python train.py --crop_scale_min=0.8 --cutout=0.4 --questions_per_image=4 --encoder_norm_position="post" --encoder_qk_norm=false --encoder_depths=[3, 6, 6] --encoder_widths=[64, 128, 256] --fusion_encoder_norm="layernorm" --fusion_encoder_activation="swiglu" --fusion_encoder_mlp_ratio=2.67 --beta1=0.9
Rows from block 4 of the image encoder of a small model that answers yes/no questions on an image's attributes, named by matrix and row number. Rows with one number belong to one neuron. Each number is 500 + 40 x the weight over its row's rms, rounded and kept within 0 to 999. All counts start at 0. Numbers have three digits each. After the name is the row's rms in percent of the matrix's.
After each neuron's rows are labels from the 100 images, of 14976, where the neuron reaches its largest size: "patch colour" is the nearest of a few named colours to the mean colour under the peak. Only what is clearly more common there than usual is listed. The data: analogue clock faces.
# gate: MLP gate (encoder.blocks.4.mlp.gate.weight, 336x128), inputs 64-127
# fc1: MLP up (encoder.blocks.4.mlp.fc1.weight, 336x128), inputs 64-127
# fc2: MLP down (encoder.blocks.4.mlp.fc2.weight, 128x336, transposed), outputs 64-127

gate.272 109:497576526510473503515529530430547548527520486561474515592520595510567535443521585521473468482524541491500554490469484498501503527456477554468513490455588547537441522537487503525511465443506527
fc1.272 103:479528485441543492465525479573445521498522496511493517462579496463478498510462491538592488514391458549546441505493484485415487523467528510560516510547474525502514449516539485467579532536489518
fc2.272 102:488477502485518537470542518564481501523457544562496545532490513554492499449408478531518453575501484544571510527541505549543536451517497514511439512484477521453520488537471466550500490464557557
patch colour: black

gate.280 076:542474507504567445522463482489500499458588575492524492544449412489487540466465509514554527520573527584527507426559503439490566516499455491500496520552491490591462497514463471491466570516533515
fc1.280 074:502433500504567459466468525570453435545564553534554507497494472409516523544478476484414479544511542589432527477556532478470492458486464474472535495546434419493508525468563497475561539574520485
fc2.280 080:473539529448495464479503538531525544563558523513530423512551520486519424600500546493576476508545544540512553502485504524536499498580524508511457501606515439500509531571481456504550502466526548
patch colour: pink

gate.110 075:448477518456511485378518483495524548519471490428485425536537540581511481543466425447488483503496446511476460498514551472500497474480525553509548471517457470531480583469476586470530528499366522
fc1.110 084:441499515515485515444543507507565497539546434513520537497538568460471493459486479498511473463504473547491538484455528461518431493489474479499507574506564484471480527421385475483469506519505508
fc2.110 076:515477514505540488511468532562486448470528495555554485498473445516492534421506507498550485491475572498537537475476481430463517567560498547399540427480555534393426514528460499562457525513516488
patch colour: pink; white

gate.292 107:498494506562499541475452436510525388518582537541472461492426521488483551402469533558508510488458473507450484468487552517480507473524533541578423549475506551454569441504568485530565457525489533
fc1.292 117:476485489464450501447495454498433511468541460503523556534467536566499463435517556538442477506533477497504505533612530533531486464577466482490506589452521550509495513478444508543543551509491503
fc2.292 100:497506492507452505547414475566511463444462553557519526485513491452553490482477587539473482533543467451533587432465513502496536490500445533486549464491471515530512501469509466566508504498487420
patch colour: pink; white

gate.138 079:461460533529470501436464503576407514462534506567435538479428500484473574523500489503480505501563462516537577521504445446506547497501530477500510510531544472520502472486428510486606531525520416
fc1.138 076:511532475496458474429488464510464505506486528508538516568396555500477488487463505476482497515490523519516400482457612504513459420472504562554506451521536424531497478453454474499529494496488527
fc2.138 079:448489535520519487479540455492512524514519453597601544471495522479512533517477497448505442522425499490476492525539391479464514482438512547498526515575542466488529496450474413521531425471540455
patch colour: pink

gate.41 125:469506467497530536501470523511512544542551483441499536458504504559523446488495526541421593531569464546465450474499538547491487532557419491474498511466447482455467520496517585527490446526483535
fc1.41 130:524484460530580531574522500595489485436425523517523497501486534497461558512502480539583474471401469463486481561584477471545516487435520525551529559599461540485528514473513478581471495542473492
fc2.41 125:500531524490555491438464451578444537486443497449507494574522477511516480483450479438585523495384456539531465572488415528496554484462484475508461383511492484458558489510498578511457461521555508
patch colour: grey

gate.88 112:497441487556522507483511469574394503484513535526514496504503511505403459468447525461553515512423576489489563457462472445525557491500490467573519467519543541465506498467452522508385474467550471
fc1.88 112:558486515524550452484484477492567436491469487451438446550533531493548504568503446488559522518506490514473524513601450466451543479495495554492444518506528542410543387417472437496553503473568474
fc2.88 109:432542478530492452542506491497492528499484554498524452523507486492480566540458495482565501420521432475542516447436499476573586438466520525487558528536502586521464522428456581522452513498537486
patch colour: pink

gate.19 092:547507513486556404500487503544579540528487467468497476446504500492422533565499533473456532483561533530531512459446575447561502474508494524526484497512460519496452491512495552537457532495553497
fc1.19 082:556465518510506542479491558525470537460448511512471509538536454513448553500517474525476448606553578570453479460462501502531553526420411513476466496490456496508560432453461502529559530491449542
fc2.19 086:494494506477518534434445463518489418489536446501576459520516525462553520446512426477455482476514495486484442493529533516477528505517524546486417558458516471508588432502448504468550475492497471
patch colour: pink

gate.106 161:547476469538543548563497448511495530506546496521536488502537493538519498462517453455496531548531533554507480509467572500545453501469489556465511467504533467490439473463534528432530542468443551
fc1.106 142:506451473551513470523541482546484514508551445533499523488468460508509561464517524528564501584522563611482509455504541524508527529510546599525551481539483511499439447494563549541484463431467507
fc2.106 148:446468479530486455553553475540504517475588410439490476498508469540473557460512549505523478518468524491494471498513491502489469583416584510469602436529514516463518472526513494456455550421493485
patch colour: white

gate.68 079:473452455557489514479492501534541528513500536430468464489453513462560467537505503432610473575468473598423463473536431489521464518479551538536512518412567532572476515530501555504559467454520565
fc1.68 092:550523494499570591497429534505564518516517508426492502462545516480453477511529477490492507504495504503501431495520440480436474523494536511561560465510498528450480453466497530455534516501452577
fc2.68 077:486536481534462519541505577507489556473447490502421495490564465499442494472521509428454477478551501451517502499511476452526561473526490434580477544572426419514511520460507477484499526521497491
patch colour: pink

gate.267 103:455525475472540472464530508536438542530441539548503559471506435532501516479485473517424503555533527549477506523548531506527511574528478497487473489524553491489524468494461438526535526463482420
fc1.267 107:575536527512596567510470416518493538450537558529507492494510470488583459510484447448530506542474494490475493443409570500525540498514522496519503476557560514556578467509472494524479535457430534
fc2.267 104:523499505509450577488511408465513536472531496565473430491513441540534527485486458510503518495469485486494442501565486568517545467461576563451512514520469541511482533482546568433470522568481417
patch colour: pink; white

gate.303 080:497520556572510457551569502484461573550502482504454467418481504504462458508534521503506497505511493502538459496492504499493510554468580518547442519440439498481604468447522578457442561422513493
fc1.303 075:491483566505514491559497460424516546502530547467498513433490480500483541522492467453513525581448508456474511425509428482440467445576585550506461435478487403500527484507464477532477543567501456
fc2.303 081:561478530489465529496541489464532488570470518489527544541509475501459474463623510490465506458438508519505472487493542515464431523470511457506452501524466484454506569501486550466487452431449519
patch colour: pink

gate.224 101:565550507489527506444468501521447515530511510538513542391507530531573516474464596492495440436484414502516474468510437465520502503548535486481547517533442442507452502570522556553538517489526444
fc1.224 096:522469496512472443468502602535464451502485449468476495441484464505496477489470575583485536548509560439517524474458551500440515476442491525563498531546469489456495472504455510596496555473486534
fc2.224 111:452498500487589510586480542538551541485458544512535505536488524437465522465445520496530506514542539570449493502422547569553573450511506501493560458579560476525584532472514474509522572467490564
patch colour: white

gate.47 133:563511508430550509494475514495594472512486517439478506455476522490425448485484515486490501553473431463538499469514488510453531500571472454546463461565551477567502465454549503437523506555536584
fc1.47 121:489554513520448501423474436494445520473457536552468514420559461443430541532466588447532459574468501477530534482489539476459558448500536564511488517537511446442421437478468522504440514551549478
fc2.47 120:438567618477510442510511530565513545476451540536529557453546540495581478498496506507469457523538456550538535507550460564489535522506492481457474554475547441468515581465541523470516509553521440
patch colour: black

gate.118 082:492513521427576518517425470491525527529468524495506440472438499475473505520500459502553467512574519577499548534513503523512494557562439559506420450533466460513440450475552516452512553516519472
fc1.118 091:511482448435498491589525538483545483513485552508468523459448461511560555465508432527508487513514533507436518505426494494517431503599469457467542545499525502527538532533528552538526490457468537
fc2.118 079:537529477517507540471511490387506549467545456457562541575512493447541519515579549504471485548460512542482463486467470483450465567479486553454511474537438505565469505494490501523510492515483522
patch colour: brown; black

gate.212 086:475558452487444489508539495554501537458500491508471541422482525485493556428510472497514455554586539484464559432556495493503510524547550565513574551536527514476449568538486529535478484439441402
fc1.212 089:524470495517553510535517503530542434463495470414538490390465434547568438454584462485546452537497513556515519448497557458506488525474465520444525498473506429475538452560546485509519502412462523
fc2.212 094:451471510487452535466424559473488403532468471467510557441477501491409461501482497550434456517521538576534490574460516499494462483523517429464524544485443474569515511476484539442418538432541513
patch colour: white

gate.76 107:470450475491556465500516440465529521502562482465425492483483510550381528545477466504469466497476498562551468480499480470480422511468447480487448523556532499535532576557512505519463462478546478
fc1.76 105:472438493524507522440468506463510519524453494524489491514490514519492542442508463481486484564499537501492402519581440385503456541548489417471568469428452498518525499436555498399506507518418424
fc2.76 112:478489471486504515492573473486510510526484549528536493510508530458431564453506498567450496476478531592586486507458466559555472521534494510535465487472483519493431555500536579411479514466555427
patch colour: brown; black

gate.211 081:477449493502510540444509519525519461488474474556482442560516432481542601437561417548419465554521463577455509509554472527482547529491579541501477542531416510546524480567514481495520533503482475
fc1.211 090:542476538450511563532518547475530567502500463500514509560492535459511451500536491420486478501500520501506474439513465501575557515459487520489609517523510533416505607545479431523489550520475466
fc2.211 092:497455476482474567515513513517486531424504444447485477509445510388450581487545476472486500430518482485483453504508529424500502550442474492506537520483488514528514539490468528514571537503523467
patch colour: pink; white

gate.48 064:519493466450466469509505485590563505434484539520471533527456453483456457533529595428512488441455489492465471537458501477536549510518465531501486535526547547490487484523463491557452424499492524
fc1.48 073:472461479482505562476508474521553456481552462475498529521470537499557391562529533431482506518548472450494504498518509491482556572531458554531474488505474496478512501557498512510488464492512550
fc2.48 071:459535523497540520537490452473482517552551491495499576480533459470440549498484478478524490479568516520483503518502385458525484434500516563476526461523558512529513495472500526518508519450485578
patch colour: pink

gate.329 094:539516529544536525522485546571528470506531528427458492531537521532512507514469473528532434485505543458505526566463580507513469432498492470481458473425447402520505525474469523502432472551483563
fc1.329 092:588502475470483492498532467497489432509559510507484545523509474466446514492516595441547584486498467613530486454445485559523532534517512565498492510490552461498570476491479456484459557531562475
fc2.329 089:510486471499506483480516532518450494482502522456517548516446504480389479471471431391482564497498457409488476493444496557564508486505495546430494477513510508469548539476532447580563481464493458
patch colour: brown

gate.306 107:502455512503592461480479493545423518460516475506436468464459481409580536479439516507542551533520549529457502484531527532550501504547487538496525560518483460465562509487587541584515491519495542
fc1.306 106:575529502509542514497450492502503457555522459480457510454562465426517434483524577523432461529557510513505542470466536445505471441433557477471458525518527524480427482495511458445525487525466523
fc2.306 108:492469473478444518596477513566490554504490409471534482533514501413422504506514505493491476497475541415486513508469573500482469586584536517517459503494521509440409515541454509501526547509444471
patch colour: white

gate.236 137:479522499520536471487457446533496508514467527482522515492434481442474529440525559507475466467499466513543528559521544579496396408502499455463506467477459486492467553507528586529451534493541511
fc1.236 136:468478514469461465497549493570474474507542552497517540484464511553548548465472458494508515493534506562547514538394504495469553561489518531462482493470496508457577522533462436497496485519502514
fc2.236 137:462515495508515497496547488481509415472516487518516530509464456411463520495553559553495479515489494550483528454480568501512513508401574484492496458458518449531489560505469524531537603474502545
patch colour: white

gate.24 110:549502480500445483469460504525516488462522482530514482455432499492493484485438510577535503523448526511532523514511443475533506495528485538601475444531484481524577413479447516560494574529612545
fc1.24 094:491435506545528464530547497567513594548463495446515437488424488502482434462494461528600539520432403520506486549554504507538507534471481420533487475555510494501584430514477479568490561519522515
fc2.24 101:554517507474481469446523511546471546483503574586494503501553482445515530448474431496475489453463534539495508535393443551483527495476471521507506458504426474560565502466501538529533522563442466
patch colour: pink

gate.193 083:508570526464560499509522532451567505520558506494458600433472548473515480527551519511494464387526509519530504483465410503522495433499524482587472466513501485476492557445431465536546540482484529
fc1.193 091:500488504509504569500543496481515514453488523385473423585496553488484501476542504519550472500541520564487510574560476513512538499469551492487439517496471532488512608527443491532466460503574548
fc2.193 097:525586475477455493505525467513513509497428542454513458494437496469555536449446522532538513464522514463512500489503526454424455496480521497448485510512646516473520465550483463437527528528533441
patch colour: brown

gate.288 146:453436512511511500500439505543587481413571555521481451521501532527556425458509493433502523503482469499476427500552558502509518498474505523532375501519480470478541522496519491494509489524505576
fc1.288 136:525538501545507414453471542468432463509465422420436523545595458491489512528458451466487430522515524500523568558537432462533465466456473491503496491494538521480529475471446518530479493579556533
fc2.288 136:498426405576488512493437514475473394564498444530468441579506449535428511477538487504581538570465512522492425483495536503536454549472516498481481518501546525513542536529482537490553577417547522
patch colour: pink

gate.96 106:539459500467439520457430523485536539460525504548434488528514459514529476569521553513496577518514459493455530512497485543565419511563519528536466478460435558540490473560543524508502465530495517
fc1.96 098:487496604488573500504498507518484489527492472492477463474556434532503557506458543558624494514467486498468567523549467510448559412476476454388485497478505487503548501480525550493435476543510546
fc2.96 097:558490470507501505422524508520422571492444486498414543512492450563502454488477506506574506544505491530459469461486552469479502495483481522582521488495512545476598524508533474441496471470457491
patch colour: black

gate.150 086:490537571431520557459495427539461507450564559502518536476497466537606518467443456551503467404471430531504471544434523529480402464482534510555469418548477522392462484510449528485514459504494519
fc1.150 099:509548543506455547524461512544440525545482586535505464492480454445525558492471460565561448478465448458496464505498468494507573529508513483439424536539439468529454473485504505468556590489451475
fc2.150 101:468447538451494495548543452485482523451485369469501492510492461516518461523478480456617540481601477540497497484569496484518433471467457541517501552534454570534496514449590497468557488526449438
patch colour: white

gate.178 091:508451480428458485491472485503503496499510476479483467497503530449415525540454528530567492589479463528466510506471397480505435470459474503534552478556555521514525485524447518522469542551573585
fc1.178 095:500548567517482528558537469532553474559483473462519509483434508481497411451451444519505517519511480519522458444544479463495553531520529471530462468473468510515585468564527488450528525438557510
fc2.178 096:521483533506547467445497499538508449500442486527513544449513487458534414377495484518470567479519464483419467476430469519539397474546456504478484476513573501479586423485396504495487512513499529
patch colour: brown; black

gate.321 086:562461461487531506507577485620515603435453510482506497583532543513463528419490495526511523516519510535487477481535469540487446499506571449528458510526488508479533496511434506530515481553555538
fc1.321 090:488530450464475480496554532466456498510493476561499507444560493501471485503507374436548455520421479536509448534464600491492504558536485473504415569445526530525480477376456432515523418552503499
fc2.321 082:472560518444458506515526524448496525484432540413480545488462453462562525617432445505487537526484510451520564502499434492449524464503487466531560506556525540506442492479488448536559510566553516
patch colour: pink; white

gate.172 080:520468481550476512513471533532497471494488517485494419530531499543494519512578506528474511544471500507475479546483587559410562485435545509420560507525446551480559527509455504489513477540436434
fc1.172 084:517517533438537534552495432477545489564579458523535458493501524456468506490554522480535540410551510556480564456495570524541536529495440487486489492507489470531522447525483529463458522551422524
fc2.172 077:481519479524459545556474474469515560502474518460470518507446522492490438430434410462425498469505460515475527478591525452482479528472527526489557522566576517505405467479492493544512493549514501
patch colour: pink; white

gate.93 109:486461577457516551509503444509483525476463546509492493505473477456460520508430513483459463455424484492492485504420534525526499510611533542536489523547515500508492517495524554460525558515530518
fc1.93 111:466561492550448507540493571464530551527508552497483456450444517524398517452483537504503453588531515532423496511466562464460459523558525557502466512445450494516478532542514428501521516508475516
fc2.93 109:485517515507473507513417483456448445512512553523499537436475536559535433536518542539461414573530476465528504541503499472443487498497515542474444541444540496522436524494514471457587486445521502
patch colour: white

gate.175 112:474548502460512469526547454493530464505443494540502466483492537453533446556482555522466448457474419511558490461553469497535515430445484517535499483556492477490453392490467502438399531471472472
fc1.175 114:519477463560486531524424521456540422417529569544456507433440457463529466521529480461554533493510484576480479491563521479581491527464463487545511476523564481553449496477533557521529488494474512
fc2.175 101:457499471471536530521515523457525483442447468530412550531526599548560567609505461470473487439545498441510451493503455489456499437458461521447465558519550550499494494419481483550566522514524502
patch colour: white

gate.78 113:409493477439527530527451503462514553522462517414500476490510514513538483524448524561541532476498516419562500542490460483462442493473514501458539508499484573465480515454530459503418448507472450
fc1.78 111:469531549525499518541469458430537521529476500450501513405523489493467515502459522566540509496449478476575467504444427471476503521407491526445540532450494565525380512502468491493510429455427417
fc2.78 131:524485521547486540522582528512468460477560491545490508510545480467554552489530477474502502445528492518495530444452528500514487468489574451438464553555549451510592427556468484507481469527522468
patch colour: grey

gate.171 114:492479530422482527496561489494510555502480511539494511467417484524437519441482487546456478470443446447478474533437431527429583568528536515479511483498501512484527556495535512448491481486455532
fc1.171 111:484510502480448483482506477533558447475477483436407456495466494434481479482446510503452507509535527607471582490529512557559509542563507492538530617491452498525592507513488482501496563454491479
fc2.171 112:530562527525486495533544448497502536493533483493555451466536473475578526490471463532509465547538496543517550446561496422482537567466550493525515392501499500512509489519522479542447494482498549
patch colour: pink; white

gate.160 068:483461494464463523497532473511480536554467509525511468567463444512545555491503458497538519494492510475503499541487503546483404564464396517528477494532582550539511448446513558527491528479420488
fc1.160 076:503481417556460474501440546511433514544575513468421485523583490460475506497507496498552495501450469506474537494566525562488431525447472547507468510552478494568536504537593493529523556538521494
fc2.160 078:542532476553523498540417463460527465458466484506490547495509532571583528541429497505536458586494490491497513443565520474516470454455524632465496539475470496481479527566501452458535568567569468
patch colour: grey

gate.274 077:487518544493534481479459569469489430490540479567551571457563446541488508474491448457498498513528474501503490526501519421528543503518519477494462403555538494510535553436513500456516505515504526
fc1.274 082:445485538482564615497539483566528501546511494511525496503427469504489505549462455512564486468514496498519535514507546463520483522411450488438480446529557544484567580508528503487441595491539515
fc2.274 067:516541497503517456454485514568502525558535412562509499479490509494553471533521557491542500498453541562525514553527492466446472549499511567485447579496531506459486542591478469443445468498497511
patch colour: pink

gate.36 122:493501508487464445539468433514489576500510569453491455535435540485501540456532491466475482430412491543495493485460471497499429456445467480548510431528552472524465556482476477536451509531523452
fc1.36 122:475563495491473514452548581481510454570428489521468499495624484502506447517472487501521523522476554542457553518576439544492482499504504501432520523491510494557523494536504457587569455531497496
fc2.36 111:442460486478508498497557480472493547546523498459520515466453480506428501508507487468537399491439453505494471493484534514456592494441525549494421525458477536462561536522503523536469523477448502
patch colour: black

gate.166 087:508562507483524418533495457536548510535482559500511533548476549438507512521490485486536478552495508438580473498508501500509474537504501526480548482565480477585552520448526594607417547433548543
fc1.166 086:521499507479493560523542503470576457443489533489428498517454473494593551503476496528520492489512539604511459442476504471570462442490445460442498533503425503487461497497492541436450479505534395
fc2.166 088:454495561470475548493459610542483589428458487517555524513478472470467519445414573458499508448523465507555506565516434516504505476509499539506521510480505499499430473515466481485484502425456463
patch colour: pink

gate.207 076:526514521589498448560500527542478431570587513427514496468478461542491460562454478447525499575466550521511443497498521530551489495538513521522550483565557510502477501503496542568579506533452501
fc1.207 079:508521514543480500491496476472478510484563496455465551448550488502393472505526484486435443520472541503521555545555404499555511459471478479587547492494536547451491511431460515464451516539552484
fc2.207 081:483454426526501498439543466562453562486489477496495504449518527505519484531557450480535468559448516453475525471464523523492570503504536496528446496456478522524555537482573530545523490448531532
patch colour: brown; black

gate.318 103:415520520515474510429530487523463517495531525585491550549460484524434470508484542524459531471451481436494516559478580490453492529488497474512430519451505466471497476576466502520513519517430439
fc1.318 121:551458501490476567533464514478497449507448453495481504527527489565501498446565533460504466514475487514562444497467488480517514518536535469388444509507528455518573469508449534513485523532491580
fc2.318 110:498519453470452518523551566522519532386483484496611542540532490530504444494441470523450461522495520477493509526469501525528496476456509475453526474555458523468385471492489511417498479524457500
patch colour: pink

gate.14 095:443495475521561479423523479425452537488567562530475498480504524488496506536540443501520527507473480541500520522455563467495466510509451381412461538446486561535515478507581562487515393445466518
fc1.14 100:512524529363526491504493498488491473479486519524470428466453432549454476565508476546533486498467503510499501511541535514513528433475517508423480551592565469547534540526594500530461464550509551
fc2.14 104:522521532503437492438524429486520471411536516496443456471533512526481491534504488486522435465466546512509568544457479496535494514480450509482548553463515519486517484578501534527493448505486418
patch colour: black

gate.186 092:533480531460471527482554458539468528439497442561444550493431528454511472526454570520549430418499535439514481520553466509480524445460462530582522478467482540524477508477506567535449433506504506
fc1.186 105:561541524531459468565470498475490513483386540559457509517573489501533494491484436459415555516466428510518428457500464491488527443527515525456554521534511539447568455514429537511516492520480529
fc2.186 102:450501511524494487482508547521513470592516502508510437478506477563498433543475582449408491478432472445498540509569506515452481516523523478431511489513582499496493472516592522501543542498527461
patch colour: white

gate.92 125:453493452474561576493502551509518553478488472484569533539497449484548470514569483495490457530437554522480480514537451445552490490496461475473520425487413433516475504514490539503518467479546514
fc1.92 120:488501506470519480452580496495483506485519519559463452503502489468506545474503506515534517482519578486514492569372504496558497469514502480484548558583446449498557491516462552557496479570472561
fc2.92 105:534490510503434512548539534495512555431506605464534509459472521491502465472440498476439507487456585396513416517472523454481592408487475529575541560577537470477497474518441533487484460477449554
patch colour: pink

gate.143 121:481505491519469497481505524504453517561539536498445530581497476572439614488527456506551501454513497467459493499476528549519466526517476450518510478586500560558551526526415480564593470521470513
fc1.143 120:481449499504533483522457434527540506524549505501475493513515516479485528512506522489461568488506546494442469472520533511514532558458465559464456436536507505470477515495525457549518526471436533
fc2.143 115:508558542485504487509480531489512492470556447524511512479485491470489489483520558483492520480538497507511540532492501569511526466504489594519584453467445411491452455508491408444536510469482475
patch colour: black

gate.281 087:536442510434484471551500461535469557539524490508469567501456508550445493543523488565410527484522465458436473532492477566496452434541478536547491492576456478527478470538547512506505500572482495
fc1.281 103:503610505460543487539507504495549438494542445492493491510503450430556471518460495534417535486604483455559519422422534512513486483470521477508501551494506508511466460519413485546514446530510505
fc2.281 101:483533511517494509516516446474462467536517522484460483521443458462471520522573494589460485534492534451446484491518394455487534531484481540511445481514590473515422461506492456480577567542484417
patch colour: pink; white